python train.py --model="masked image model" --train_examples=98750 --encoder_arch="vit" --encoder_norm="layernorm" --encoder_patch_size=[4, 4] --encoder_width=192 --encoder_positions="sincos" --decoder_width=128 --init="xavier_uniform"
Rows from block 3 of the encoder, named by matrix and row number. Rows with one number belong to one neuron. Each number is 200 + 40 x the weight over its row's rms, rounded and kept within 0 to 999. All counts start at 0. After the name is the row's rms in percent of the matrix's.
# gate: MLP gate (encoder.blocks.3.mlp.gate.weight, 576x192), inputs 0-95
# fc1: MLP up (encoder.blocks.3.mlp.fc1.weight, 576x192), inputs 0-95
# fc2: MLP down (encoder.blocks.3.mlp.fc2.weight, 192x576, transposed), outputs 0-95
gate.514,071,193,214,214,213,160,185,141,222,216,208,162,164,201,190,183,169,189,198,129,179,236,191,168,154,164,259,235,216,236,289,262,248,242,199,307,233,206,176,193,195,275,197,181,167,256,128,314,170,146,208,246,242,185,230,228,230,105,235,156,141,174,156,169,158,116,148,187,169,208,272,179,213,150,237,229,187,233,154,168,185,242,214,202,194,132,142,150,187,194,182,158,239,176,169,191,172
gate.515,078,281,147,129,218,166,175,151,226,268,263,237,192,162,159,201,153,237,161,164,252,254,184,253,258,196,215,256,203,200,260,239,243,232,150,220,239,194,189,244,264,260,158,161,168,186,194,261,261,184,217,257,220,218,211,250,255,185,246,177,182,155,130,190,254,163,203,201,183,152,156,176,141,220,184,269,216,171,128,188,143,261,134,227,256,184,213,175,172,195,150,182,180,218,184,222,194
gate.516,092,265,153,194,187,194,219,192,179,208,186,230,149,238,214,155,225,167,160,300,218,271,185,174,180,174,229,220,242,190,256,252,247,212,185,260,206,263,204,198,167,243,161,150,161,220,194,296,197,179,236,220,249,157,219,260,233,124,185,207,151,178,203,189,268,206,215,207,186,180,212,166,204,250,165,270,180,180,190,96,169,215,115,228,171,153,217,171,227,196,107,227,163,222,174,208,184
gate.517,125,250,168,228,212,213,196,216,236,229,168,225,233,185,189,243,141,256,202,273,165,193,173,226,232,203,207,230,179,197,172,149,168,171,228,148,184,134,171,254,190,220,258,204,181,185,231,253,201,214,237,194,180,199,180,233,205,218,210,257,221,186,100,243,183,250,212,237,28,227,227,201,196,203,304,219,241,133,214,249,239,142,228,233,191,236,199,168,176,168,193,107,199,226,258,238,261
gate.518,074,183,111,149,169,131,163,182,149,204,253,148,204,178,195,155,138,194,128,252,248,301,218,165,167,150,187,205,207,190,291,182,207,201,155,211,223,214,166,178,223,283,187,168,192,230,141,237,228,142,245,271,221,236,238,243,209,208,184,206,166,225,189,142,243,110,227,172,187,118,254,221,188,234,191,270,128,208,140,166,104,214,168,199,155,160,199,141,194,155,179,202,193,221,164,111,213
gate.519,103,223,161,184,173,120,207,205,155,199,193,239,189,171,209,165,186,170,210,207,230,226,200,194,207,208,277,217,282,140,233,216,174,249,182,285,262,202,181,191,216,215,117,172,150,172,118,177,257,200,165,217,268,277,246,184,224,189,208,153,154,203,244,158,235,207,177,221,196,213,218,193,213,231,211,215,119,204,244,170,150,234,113,180,203,163,217,188,264,199,130,187,233,199,185,156,177
gate.520,095,250,165,192,176,215,166,199,129,250,168,189,156,192,195,189,162,221,181,291,257,284,236,203,234,134,268,209,234,235,245,187,224,161,145,244,209,247,190,159,203,173,177,155,133,298,170,254,250,147,160,250,237,155,180,213,256,139,221,152,136,222,203,178,217,130,198,179,208,200,233,207,142,198,174,192,229,236,198,133,174,201,222,196,203,211,157,135,207,184,185,226,162,209,224,197,200
gate.521,111,224,219,133,207,156,208,192,238,218,247,216,232,254,199,125,181,190,171,191,231,184,199,199,181,222,267,197,207,105,217,286,244,249,165,241,200,231,228,197,219,200,120,166,114,212,119,223,265,165,191,291,203,173,282,185,154,132,196,204,148,176,224,125,256,201,129,190,165,185,206,149,221,234,203,248,157,239,149,212,170,227,178,181,204,218,215,212,233,198,148,213,247,190,143,200,156
gate.522,090,242,157,181,155,182,206,192,161,263,223,220,180,235,195,211,222,224,223,268,192,238,240,223,223,195,223,197,222,212,294,182,208,235,198,229,196,198,160,200,214,199,148,113,167,250,192,213,214,147,210,300,306,256,202,188,269,134,209,179,96,187,188,166,200,152,236,143,188,179,209,154,194,214,241,179,180,243,190,155,193,212,217,273,204,207,157,171,205,164,181,241,204,179,217,170,155
gate.523,080,169,205,156,206,178,180,158,180,268,237,185,159,179,175,165,188,257,159,254,243,311,255,231,229,156,226,201,186,203,197,246,206,187,190,248,189,255,175,154,194,216,175,112,138,198,145,246,226,186,241,288,286,237,198,247,250,194,184,144,195,189,182,185,185,154,219,134,229,151,182,185,167,214,202,249,169,256,157,105,201,222,166,247,232,189,102,216,221,178,230,231,214,235,221,154,149
gate.524,083,217,186,202,209,140,191,136,170,154,285,178,104,226,133,205,180,235,131,192,197,231,270,203,194,138,182,229,279,201,308,271,219,168,185,272,207,258,245,220,239,251,163,182,130,219,230,230,234,177,189,278,200,221,238,217,206,125,96,206,117,212,241,172,205,178,222,181,190,219,172,153,206,183,197,236,206,203,196,124,176,206,180,243,199,181,205,153,163,234,106,201,235,165,174,172,192
gate.525,159,189,187,205,270,147,221,209,203,119,185,263,234,173,228,237,160,223,183,149,227,201,202,192,257,164,233,203,230,173,260,177,188,190,236,216,205,216,176,133,200,249,202,188,129,200,94,231,226,138,245,192,263,219,239,244,249,197,228,200,208,213,148,195,287,173,131,191,143,175,221,165,183,273,240,227,63,155,237,230,225,225,181,233,207,280,163,184,202,140,195,170,216,249,195,229,163
gate.526,124,171,173,233,221,186,184,223,238,141,215,189,258,153,145,238,152,164,191,138,145,220,144,220,246,156,216,233,220,191,207,193,219,182,153,185,140,239,193,213,140,164,175,178,195,209,156,156,246,192,153,222,189,235,181,212,222,208,220,208,238,213,146,225,308,240,138,275,98,166,183,165,134,263,224,232,133,126,179,234,176,160,218,221,226,162,203,207,180,187,234,185,182,256,178,114,239
gate.527,092,174,174,214,232,200,203,166,196,169,247,219,191,177,193,116,194,218,193,181,175,206,225,117,176,145,223,170,201,194,241,220,242,253,181,237,201,275,243,165,145,214,205,170,171,152,142,196,242,178,181,254,179,242,264,196,196,158,159,195,190,178,221,116,215,182,143,168,190,206,269,184,225,197,226,267,204,289,201,123,106,169,164,231,221,152,219,201,180,173,189,184,268,219,167,167,195
gate.528,104,235,191,180,194,174,124,208,205,179,205,185,213,228,159,211,191,223,186,219,266,186,262,306,250,202,282,191,225,225,219,228,225,196,171,234,212,192,185,227,257,221,170,179,170,324,206,149,216,195,212,254,226,211,196,183,190,179,152,211,154,221,186,149,223,176,221,176,180,219,201,161,190,199,172,218,128,158,153,227,179,253,283,166,173,234,164,166,222,242,119,220,180,135,155,209,136
gate.529,071,240,217,151,189,168,168,203,164,272,234,184,184,206,183,173,163,189,128,145,162,250,209,165,191,161,217,260,182,235,244,212,253,226,199,196,162,242,191,161,171,261,114,193,205,204,158,254,256,178,158,299,263,148,156,188,195,204,221,176,157,162,226,105,208,117,147,184,174,216,186,174,168,233,138,215,202,201,168,75,144,187,232,275,213,153,115,191,251,250,154,171,240,175,162,223,214
gate.530,077,268,184,197,221,222,116,175,218,227,225,169,221,220,141,195,170,226,185,198,233,284,202,217,269,141,249,210,209,211,256,155,226,188,150,263,212,230,215,200,228,245,183,227,212,258,166,234,168,186,234,246,239,224,202,197,210,140,177,112,95,189,166,145,232,173,187,237,137,161,181,140,187,200,187,276,204,195,204,140,158,226,234,263,216,152,167,175,169,234,222,227,179,162,199,218,140
gate.531,092,269,202,177,158,168,189,217,129,200,167,195,162,184,205,220,208,255,137,201,227,312,224,186,207,118,239,229,260,198,313,184,188,193,206,281,237,205,134,154,202,243,132,202,173,200,134,175,244,168,171,282,271,196,243,219,195,163,194,186,151,244,157,198,245,192,197,228,189,194,191,185,184,207,188,226,191,218,178,95,224,257,222,226,218,202,159,166,236,159,194,179,249,215,177,108,145
gate.532,106,166,151,127,184,208,219,202,141,225,189,230,146,208,253,187,173,224,136,261,248,269,183,174,160,182,252,134,230,167,356,192,216,215,203,289,256,208,105,196,176,218,119,187,154,215,180,211,293,144,205,222,213,171,237,164,240,115,204,201,153,253,188,167,228,190,259,195,226,169,166,192,203,147,196,214,210,243,196,142,186,262,163,220,225,195,185,140,227,173,190,216,261,138,158,177,178
gate.533,079,156,231,262,208,180,167,177,188,214,270,188,193,208,174,191,184,150,165,243,167,224,180,161,251,112,179,234,200,203,222,169,205,183,168,205,179,263,153,175,194,182,130,230,237,257,176,203,210,140,161,278,255,260,193,204,161,146,133,116,202,128,191,142,238,153,188,218,165,204,171,136,168,217,175,269,181,219,154,164,79,190,192,242,231,121,195,209,233,171,218,232,209,194,169,141,170
gate.534,076,190,169,157,191,156,214,131,153,193,210,240,168,160,152,214,209,194,158,192,218,267,191,181,170,114,229,197,239,179,222,258,201,203,191,216,198,189,182,146,258,216,174,192,199,251,141,229,276,233,138,299,240,155,186,170,216,148,234,134,141,188,177,156,177,105,249,188,175,165,219,121,215,181,219,238,220,196,183,160,188,281,177,202,176,140,197,209,222,197,149,206,235,169,166,235,161
gate.535,099,183,195,205,235,127,125,175,200,259,254,198,192,147,174,163,186,197,129,177,234,246,209,233,198,158,227,221,227,190,210,258,222,159,176,284,235,244,221,185,218,237,129,184,186,210,162,256,228,212,220,314,206,193,137,191,244,145,222,170,105,190,204,108,211,124,162,192,140,177,198,111,141,178,229,211,150,250,116,197,139,222,143,206,198,180,221,194,256,209,183,212,141,186,149,193,117
gate.536,090,186,194,121,225,159,210,178,173,156,228,260,204,223,144,208,210,207,156,136,202,278,198,225,242,162,167,163,288,207,294,226,265,171,262,254,198,238,146,246,218,242,177,188,128,263,189,287,207,182,218,305,256,203,252,186,208,163,212,202,158,168,235,150,251,183,153,184,156,207,168,109,218,216,190,241,231,189,209,151,218,191,145,216,173,256,140,189,184,176,132,159,187,211,198,207,127
gate.537,080,197,249,210,199,188,164,198,171,231,169,187,128,166,185,191,212,257,236,168,262,265,211,192,228,151,270,170,224,163,271,204,195,246,230,187,230,251,206,187,193,252,179,135,178,155,134,223,234,248,195,242,199,232,265,168,201,134,216,145,115,137,189,166,267,158,152,156,159,153,271,165,200,208,203,241,151,251,180,161,116,225,161,206,210,234,152,192,155,152,196,206,230,175,211,237,191
fc1.514,067,154,187,188,229,188,215,235,238,141,228,157,216,182,208,258,201,248,238,152,177,229,232,178,227,130,227,199,152,294,275,125,220,197,326,212,158,183,142,155,187,207,197,219,164,276,180,141,141,209,199,136,238,207,148,166,168,202,256,124,244,190,238,239,174,120,195,193,167,208,221,180,174,182,214,135,176,217,225,156,156,249,227,247,192,142,214,127,141,160,208,202,167,182,249,237,238
fc1.515,076,153,251,264,210,207,186,219,215,177,178,233,208,164,178,179,181,253,173,204,185,222,155,202,145,160,187,155,171,142,218,181,177,176,156,203,178,175,164,153,154,168,197,185,259,230,216,157,199,136,162,211,202,150,204,132,138,257,180,219,225,197,227,225,147,144,237,245,193,186,183,295,203,143,196,181,193,238,264,170,178,190,226,230,174,162,265,242,249,151,200,137,244,239,207,215,210
fc1.516,090,258,133,151,191,144,179,213,136,235,161,273,139,125,238,182,238,223,155,265,195,229,183,206,158,223,183,166,257,185,199,164,156,229,207,251,296,180,154,147,217,157,246,190,237,169,222,284,218,169,185,250,282,284,246,183,215,179,266,216,172,181,175,260,208,186,229,183,196,207,221,233,178,177,130,215,244,253,283,182,238,255,151,243,235,250,211,219,132,175,172,252,222,178,251,225,153
fc1.517,145,146,237,211,213,199,187,181,191,192,251,203,146,210,209,158,284,130,224,168,215,217,225,170,177,241,210,147,198,218,214,238,215,239,195,218,257,247,229,121,194,154,186,188,189,246,222,157,220,170,177,250,233,207,226,147,207,164,192,142,176,240,287,182,236,164,184,193,372,190,157,166,198,178,116,205,159,298,181,158,165,221,163,202,167,145,176,252,216,191,178,279,181,202,180,143,163
fc1.518,065,276,176,179,176,149,235,260,166,204,141,211,243,253,167,148,204,139,207,212,172,216,188,175,155,149,190,211,286,219,230,148,211,267,152,206,191,182,260,265,173,220,273,193,189,306,196,252,196,158,192,126,238,105,166,159,133,213,173,235,264,184,271,209,203,193,236,242,152,252,111,225,257,226,180,195,263,145,140,220,204,167,159,241,256,209,188,163,177,161,237,225,201,218,154,231,244
fc1.519,100,180,200,249,170,241,175,182,220,175,178,134,199,179,196,262,261,194,181,203,143,159,189,185,224,159,127,190,169,254,185,198,221,159,264,100,203,231,206,160,207,197,286,253,216,216,249,180,113,226,219,129,183,184,140,187,207,271,207,248,214,239,169,189,145,188,215,224,187,176,166,247,150,165,200,170,226,200,170,177,179,154,202,173,217,145,189,219,201,238,260,207,183,188,252,171,268
fc1.520,090,211,140,187,162,159,179,175,201,255,217,264,183,261,165,174,190,178,179,285,244,274,194,219,240,199,281,202,236,193,264,222,236,196,190,244,227,225,160,246,205,232,168,121,119,279,222,284,212,181,229,298,248,107,274,168,200,132,200,218,131,232,193,180,197,197,157,205,230,210,201,158,189,229,174,192,204,219,156,161,205,240,170,202,204,236,209,151,184,197,140,174,217,242,137,196,181
fc1.521,106,255,233,190,254,139,261,205,168,158,234,190,221,197,213,146,165,161,188,191,267,184,181,206,176,252,229,263,227,131,212,232,216,212,151,246,195,173,211,224,199,238,169,147,186,222,182,179,269,233,199,221,234,225,279,144,152,167,178,250,195,164,234,148,257,251,146,226,206,209,242,195,207,156,196,242,189,223,198,172,172,202,167,163,176,233,213,262,262,201,189,201,229,258,139,162,147
fc1.522,088,229,200,158,194,149,196,177,203,259,241,238,206,204,204,208,167,206,230,220,187,287,280,203,179,187,187,169,275,220,227,182,218,242,231,252,275,187,162,221,212,242,221,125,108,271,162,219,214,146,221,213,276,230,272,201,243,206,157,219,94,196,185,215,244,130,196,131,157,139,203,128,142,186,263,172,167,228,262,156,193,238,206,283,240,208,124,200,203,235,196,233,174,237,191,218,154
fc1.523,069,157,237,221,270,259,195,225,261,152,158,190,257,187,189,200,186,147,157,188,187,209,182,159,186,181,222,184,226,185,179,228,153,184,176,209,263,148,227,203,161,229,196,172,227,145,233,93,150,219,95,178,114,224,142,213,199,172,262,244,245,249,244,160,220,209,216,282,186,207,198,192,183,248,192,217,230,225,158,202,165,71,191,120,203,126,281,175,272,258,193,195,215,217,161,164,254
fc1.524,079,218,221,251,255,209,158,244,252,186,236,196,230,145,218,235,258,149,194,238,197,208,272,196,183,198,189,201,192,131,183,270,115,274,200,162,196,163,293,261,258,244,179,215,182,99,173,201,165,174,190,211,201,165,194,154,209,224,237,183,222,170,182,196,149,219,250,234,275,111,77,179,171,234,126,263,185,256,144,289,160,219,216,201,184,266,262,221,211,196,165,258,188,117,237,154,188
fc1.525,194,151,223,197,259,186,202,172,261,176,145,198,237,158,200,257,160,221,257,174,248,157,222,168,270,162,201,227,193,219,164,150,219,180,167,191,199,153,217,168,206,205,246,176,177,208,122,141,181,220,216,197,187,136,180,240,204,194,220,204,211,236,129,257,230,183,149,246,131,200,234,208,195,272,250,209,86,140,207,266,252,189,226,200,148,276,184,207,217,166,211,158,141,232,220,188,216
fc1.526,151,229,174,219,283,152,190,176,184,171,217,234,257,180,161,174,194,198,136,173,203,231,188,213,222,206,216,239,218,155,242,204,251,205,207,213,180,277,174,189,200,187,155,182,162,198,129,157,245,155,162,206,222,256,213,218,269,185,216,211,168,183,196,201,335,196,185,215,121,116,188,142,131,235,195,268,104,149,181,229,158,199,201,192,231,199,222,211,236,170,173,167,217,200,175,138,227
fc1.527,085,169,233,216,228,205,153,159,223,222,177,201,171,174,153,146,206,212,172,197,172,167,238,215,233,211,194,170,141,216,191,277,202,181,258,243,189,206,210,115,173,241,200,233,226,125,213,181,212,267,140,224,215,219,200,226,269,220,253,172,231,191,164,184,236,127,185,126,273,154,135,234,156,158,161,258,162,216,132,252,132,157,226,206,270,122,216,187,173,218,222,234,266,230,160,215,249
fc1.528,089,244,263,211,265,225,217,160,222,158,166,250,270,108,118,159,203,160,229,94,225,152,178,175,257,235,223,171,216,206,281,228,168,252,114,241,206,200,181,151,244,292,166,184,197,215,198,160,203,229,148,243,206,229,253,205,157,177,254,183,253,221,181,145,268,164,157,242,276,208,191,178,216,237,202,279,161,195,165,239,132,159,200,202,155,202,262,235,172,273,200,190,209,208,177,208,110
fc1.529,065,153,214,215,185,244,254,186,288,162,141,201,185,206,244,238,178,218,187,185,209,154,192,304,221,247,237,271,239,216,203,242,205,122,133,191,243,241,164,216,232,157,177,144,224,226,234,177,203,188,201,161,180,159,100,183,233,189,218,201,270,255,166,214,241,227,217,169,185,182,141,253,212,218,222,193,264,254,233,258,280,143,260,224,257,197,191,208,160,216,185,160,154,174,203,237,210
fc1.530,069,135,164,239,181,232,209,163,195,245,272,238,148,206,221,220,155,249,178,197,202,149,184,179,185,177,150,224,183,169,252,206,239,196,261,161,179,177,148,260,215,156,237,211,206,247,142,115,198,180,194,195,185,237,274,220,249,223,206,170,258,225,256,235,171,189,250,177,192,196,272,249,201,215,172,102,248,240,222,214,221,143,186,198,119,158,160,152,197,215,221,135,170,198,251,158,151
fc1.531,080,111,226,216,293,179,208,178,228,163,249,166,212,192,179,213,225,153,203,108,162,188,201,164,248,256,94,227,117,205,137,218,178,236,182,141,153,250,181,268,148,217,289,209,193,157,171,284,111,252,221,154,148,174,144,236,231,188,172,178,202,203,171,153,190,212,167,180,140,209,178,190,182,206,189,173,159,166,201,190,175,158,152,214,204,155,195,220,218,224,253,177,144,219,218,253,266
fc1.532,110,242,141,129,188,211,239,197,205,241,193,287,151,264,225,188,181,276,201,281,250,222,223,205,184,182,257,176,300,178,341,201,174,197,263,212,230,252,158,178,219,184,139,205,169,209,173,209,275,186,202,225,226,200,249,171,261,124,214,244,213,231,188,144,205,198,217,248,207,177,174,190,194,163,229,231,251,223,238,142,225,223,150,199,268,249,194,208,218,121,176,190,237,178,223,200,143
fc1.533,063,188,265,190,108,172,218,240,162,171,191,242,190,225,201,226,180,197,159,181,269,151,122,129,117,218,217,150,207,186,190,173,238,233,205,271,200,188,183,257,161,213,211,294,217,150,177,235,190,184,197,178,223,164,221,197,212,270,187,184,214,208,279,168,250,218,217,205,189,225,180,223,217,183,149,162,214,236,247,254,188,164,239,224,233,208,207,244,158,269,209,225,274,200,162,262,207
fc1.534,071,154,208,138,133,236,207,181,247,246,233,197,148,237,209,165,205,191,251,175,243,258,214,201,145,196,181,213,233,225,217,194,266,239,214,150,121,155,257,252,177,158,188,136,228,263,191,236,225,196,268,188,227,133,134,208,132,219,235,234,180,225,225,257,189,239,209,165,179,179,177,252,141,222,153,97,189,169,183,227,244,263,203,141,223,243,159,229,213,180,168,246,226,144,245,160,227
fc1.535,088,229,168,172,188,171,133,184,241,206,154,190,246,129,226,184,195,215,228,285,205,165,190,236,261,161,233,162,267,172,168,130,215,173,204,206,230,245,266,226,248,252,167,231,147,250,164,191,187,234,297,141,230,257,120,165,217,224,251,114,95,202,173,220,187,137,199,216,222,167,130,212,153,182,191,175,231,130,176,204,261,216,138,182,268,239,187,167,169,250,129,193,139,205,252,192,251
fc1.536,089,191,225,215,200,240,165,192,202,208,203,187,229,185,137,243,187,169,137,217,206,166,211,231,256,262,267,240,189,189,134,202,258,238,123,110,104,224,190,195,169,151,230,228,240,199,165,188,177,192,148,117,90,147,136,233,162,263,191,267,204,179,172,215,193,261,161,263,185,190,177,212,162,252,206,174,178,198,139,290,202,143,242,132,229,197,214,198,194,170,208,170,134,256,216,190,252
fc1.537,076,223,254,265,174,196,94,238,161,180,87,204,117,159,175,249,227,131,216,233,279,194,181,150,219,166,227,166,162,251,174,137,258,206,181,275,271,202,210,146,170,194,232,214,165,197,223,147,186,204,179,167,185,288,230,189,264,226,243,144,157,226,179,267,165,185,215,166,249,181,157,238,163,200,219,127,175,158,162,165,170,207,229,185,171,201,274,250,186,228,236,266,217,244,226,146,215
fc2.514,062,240,259,146,175,134,182,201,141,270,146,234,128,171,186,221,220,216,182,186,254,154,186,161,183,164,148,191,182,221,257,97,175,204,209,161,171,167,193,148,218,243,165,234,210,216,173,204,146,216,210,155,268,220,142,187,241,224,247,254,199,202,160,181,105,192,262,160,205,185,154,214,186,183,211,180,162,188,193,183,213,162,255,232,229,189,119,163,175,244,170,222,195,221,259,219,140
fc2.515,071,210,234,250,152,237,266,211,203,203,279,191,233,266,196,233,232,208,171,185,120,269,196,207,228,171,184,268,191,175,164,166,162,220,242,148,173,244,260,209,200,171,225,254,159,204,172,246,220,273,252,180,222,255,266,288,200,172,172,218,133,157,159,234,195,181,209,157,193,250,172,179,157,181,202,251,204,171,228,188,224,229,220,166,129,199,205,187,135,218,222,153,164,269,149,241,198
fc2.516,077,166,219,148,169,192,152,145,218,199,147,159,222,197,241,261,176,182,207,179,246,143,265,215,288,197,231,163,170,218,173,116,175,146,177,205,167,158,273,174,225,291,222,154,205,162,275,167,191,183,153,186,226,214,253,179,237,173,211,167,207,200,169,228,138,195,216,170,229,188,239,183,202,212,156,204,189,140,244,233,204,238,244,251,218,218,226,195,216,289,208,225,218,132,230,219,155
fc2.517,167,240,177,218,259,168,266,232,189,177,259,216,250,247,89,234,203,194,172,187,151,223,186,224,197,203,169,198,162,197,103,242,222,236,229,186,197,251,203,209,215,206,120,263,164,143,209,204,166,209,219,250,199,159,244,208,215,142,210,170,124,158,225,103,186,204,210,206,230,228,223,162,110,226,184,277,192,184,150,246,207,131,180,185,183,191,244,226,194,207,203,230,349,189,189,178,212
fc2.518,065,192,255,237,180,241,235,235,140,248,157,194,181,224,215,236,254,210,168,249,217,163,199,205,227,245,289,225,183,263,203,253,217,247,166,120,198,200,222,175,154,191,228,185,148,165,158,177,175,142,220,214,130,233,199,240,153,203,233,148,167,171,180,197,176,127,223,187,175,207,260,170,198,211,205,148,110,221,176,196,188,169,188,161,214,244,184,192,143,244,303,240,211,255,227,213,191
fc2.519,100,240,183,223,146,133,165,196,131,234,244,184,106,200,228,209,222,207,179,251,179,298,156,257,174,163,202,139,211,214,247,176,235,176,161,212,250,240,239,184,216,228,129,207,161,248,198,198,240,256,259,280,264,232,107,190,224,214,159,127,176,227,190,170,205,151,213,197,193,199,176,179,133,192,235,228,218,214,181,113,177,190,213,191,237,222,233,144,216,207,171,200,176,212,210,174,254
fc2.520,075,140,204,207,214,230,227,208,209,171,181,196,212,135,202,219,224,227,277,233,203,223,260,158,158,190,150,154,206,231,164,159,139,206,219,158,123,108,228,181,128,212,286,276,256,165,251,157,154,211,213,164,143,158,127,175,195,227,236,225,188,271,207,216,193,246,263,200,226,266,158,195,254,172,228,175,190,204,191,245,251,280,165,160,176,232,234,197,175,240,164,269,193,168,176,227,207
fc2.521,116,188,227,199,212,223,223,219,274,156,240,231,237,226,174,207,224,172,222,105,198,143,158,147,184,246,186,244,154,207,196,256,202,193,191,170,169,185,194,225,178,178,239,217,238,162,177,242,212,220,200,184,145,183,278,173,164,218,215,217,209,151,183,188,208,186,180,196,220,232,203,176,270,199,187,186,166,197,199,328,200,245,134,159,112,206,151,247,165,179,260,177,225,177,179,229,161
fc2.522,079,213,257,200,183,177,224,207,229,194,159,139,199,153,232,274,233,210,213,174,214,141,210,220,178,154,171,192,223,256,175,139,229,138,126,252,209,183,279,277,191,195,220,224,188,223,241,223,161,175,229,143,172,184,143,211,226,230,191,199,186,232,135,252,162,215,260,276,157,243,180,216,251,216,177,135,191,196,267,259,279,206,174,211,182,219,173,234,162,242,238,262,162,141,282,174,222
fc2.523,072,206,150,174,239,142,266,220,160,220,268,240,173,269,184,214,213,147,219,169,204,266,223,197,204,202,198,221,167,155,200,289,208,250,265,223,216,269,177,210,224,179,125,220,215,110,242,193,239,208,232,226,171,188,259,143,210,148,160,176,230,212,246,155,184,177,184,193,203,233,199,178,140,224,207,235,180,184,254,145,202,197,180,169,281,266,283,230,158,127,185,208,184,247,150,254,208
fc2.524,084,294,211,173,164,121,233,229,223,161,241,170,215,219,176,283,148,214,235,263,207,197,212,283,226,181,240,173,317,153,157,221,208,209,157,230,225,194,140,176,210,208,171,177,158,201,173,232,184,150,245,237,233,209,225,245,221,199,236,144,219,141,206,187,189,150,222,183,225,169,156,194,209,211,173,206,142,174,215,202,156,210,146,176,240,266,178,167,227,132,238,217,197,210,138,215,115
fc2.525,174,200,128,178,168,180,163,159,246,218,229,234,202,284,238,254,138,215,188,294,220,225,272,233,245,180,217,186,239,190,231,193,208,189,175,242,235,239,163,184,238,252,159,206,150,169,158,178,288,182,192,197,217,164,230,211,228,159,232,185,147,190,147,230,236,164,175,154,180,136,225,142,140,248,228,193,149,129,233,230,234,252,204,255,240,258,205,147,199,173,132,172,219,232,199,219,167
fc2.526,138,145,216,201,176,239,155,228,203,175,185,204,166,203,254,215,158,160,248,298,278,130,253,173,183,239,243,212,191,242,223,165,160,164,157,250,244,139,260,182,220,238,272,193,183,205,151,202,210,170,176,151,192,196,192,223,206,275,186,281,234,210,186,260,202,211,174,167,189,161,210,202,237,216,259,117,223,181,192,221,223,269,233,200,192,206,156,244,258,210,135,144,116,207,209,198,171
fc2.527,094,225,219,172,192,183,208,178,262,169,150,188,245,250,211,229,229,188,252,155,266,119,193,171,177,198,255,208,244,185,219,179,202,227,116,267,206,137,209,196,268,202,284,109,128,223,186,170,191,223,237,178,242,135,290,214,152,217,226,235,267,191,218,223,169,227,229,187,203,101,284,181,244,184,179,152,179,210,220,253,212,243,167,173,190,211,211,180,285,143,128,236,121,189,211,199,121
fc2.528,107,225,230,155,172,137,280,165,270,166,232,273,184,203,196,193,162,238,179,173,206,182,208,172,195,179,299,228,238,135,175,194,159,219,179,186,162,209,171,259,224,220,172,193,164,124,188,230,240,206,165,157,155,128,298,198,146,163,204,182,185,103,244,226,171,179,213,200,183,183,182,231,184,167,194,168,213,177,238,198,304,270,160,206,228,281,212,215,186,166,216,155,209,192,153,172,189
fc2.529,060,247,125,177,304,197,241,159,217,204,219,178,221,92,189,209,247,221,145,233,252,177,232,235,151,226,194,231,257,203,269,221,262,231,266,265,194,196,166,223,255,207,192,262,213,198,216,177,215,190,222,172,226,174,188,144,230,148,182,213,202,183,207,238,190,186,158,164,246,137,168,209,223,221,158,141,138,205,174,154,225,183,214,178,164,226,218,153,178,244,134,160,232,184,154,159,136
fc2.530,062,236,136,218,160,192,145,211,149,235,202,109,87,173,172,262,182,167,231,233,224,238,231,212,216,213,232,159,127,229,207,146,190,185,210,196,186,191,256,180,204,274,240,296,191,191,251,212,210,170,227,195,221,208,211,243,203,154,207,244,118,138,222,197,189,179,183,163,145,257,232,185,216,226,171,228,245,207,154,200,181,177,215,158,226,295,149,127,157,232,162,241,178,221,174,216,230
fc2.531,084,216,157,302,221,147,310,237,227,179,168,261,196,261,205,192,186,185,239,171,213,228,141,161,224,165,180,228,195,182,278,218,237,209,300,177,241,220,196,189,196,134,180,202,144,169,191,231,210,230,197,196,238,227,240,219,210,161,237,211,211,239,189,188,200,127,203,194,240,252,229,182,226,163,203,160,200,204,201,233,141,141,152,262,202,205,240,183,202,135,215,183,229,205,192,203,126
fc2.532,105,210,219,144,165,222,230,166,228,153,181,207,178,202,176,211,199,192,208,248,259,212,207,259,171,222,289,165,239,197,159,198,162,204,95,205,162,156,216,225,242,247,298,199,197,245,245,153,194,229,182,129,154,65,201,194,199,259,187,189,162,161,221,278,204,211,236,254,250,222,196,243,218,173,180,178,248,175,185,231,209,289,235,140,183,234,196,247,185,258,174,193,175,143,213,176,198
fc2.533,063,140,195,263,126,199,179,183,244,172,207,223,209,223,195,224,226,200,221,256,196,214,158,266,212,184,147,172,131,268,243,155,169,175,189,203,258,216,248,185,153,170,241,135,218,196,135,197,224,181,190,221,218,228,262,251,223,196,158,226,198,92,120,229,182,188,141,180,200,170,182,176,167,235,211,185,259,135,207,207,127,151,138,240,260,157,150,211,239,213,268,126,165,279,281,197,250
fc2.534,074,139,233,193,219,238,72,142,287,161,173,155,139,214,184,251,183,164,147,248,193,140,250,203,229,166,226,178,176,201,159,196,200,157,200,196,244,257,194,194,183,194,271,119,215,309,241,126,229,192,157,186,218,222,142,230,219,231,216,229,198,175,145,167,175,163,226,201,185,182,149,154,250,170,230,164,187,164,182,219,261,191,188,260,171,199,144,216,261,285,175,237,140,250,242,135,232
fc2.535,086,198,141,164,175,194,170,155,180,217,197,187,181,154,308,211,186,209,274,252,218,202,232,182,185,169,203,205,236,239,270,99,249,203,197,187,221,145,195,172,183,212,192,104,235,167,214,222,253,191,256,216,255,231,129,225,164,179,150,195,236,209,159,277,189,172,186,172,198,164,209,162,200,204,261,133,171,164,257,211,240,182,192,239,179,188,184,112,234,164,165,213,205,215,267,192,156
fc2.536,084,177,164,170,248,191,146,203,138,195,186,192,198,153,133,121,193,253,246,227,183,235,173,157,164,207,177,214,206,181,224,263,201,221,201,184,207,276,164,195,191,155,196,281,226,267,208,173,224,144,158,284,162,293,146,241,251,141,256,201,180,219,180,159,274,225,191,111,216,214,209,167,187,241,207,216,253,227,137,225,203,136,118,188,201,191,150,211,163,152,222,186,193,183,180,175,186
fc2.537,071,192,263,184,222,179,155,140,246,208,166,221,302,188,206,175,209,162,198,180,191,76,182,185,175,179,226,182,157,192,163,169,186,159,146,204,182,124,173,241,177,146,252,194,213,252,189,169,252,224,217,194,201,195,271,178,222,259,189,219,238,237,200,253,152,253,199,170,189,140,260,171,206,166,231,217,182,252,221,327,241,256,161,209,192,200,202,157,203,193,189,164,205,205,257,180,179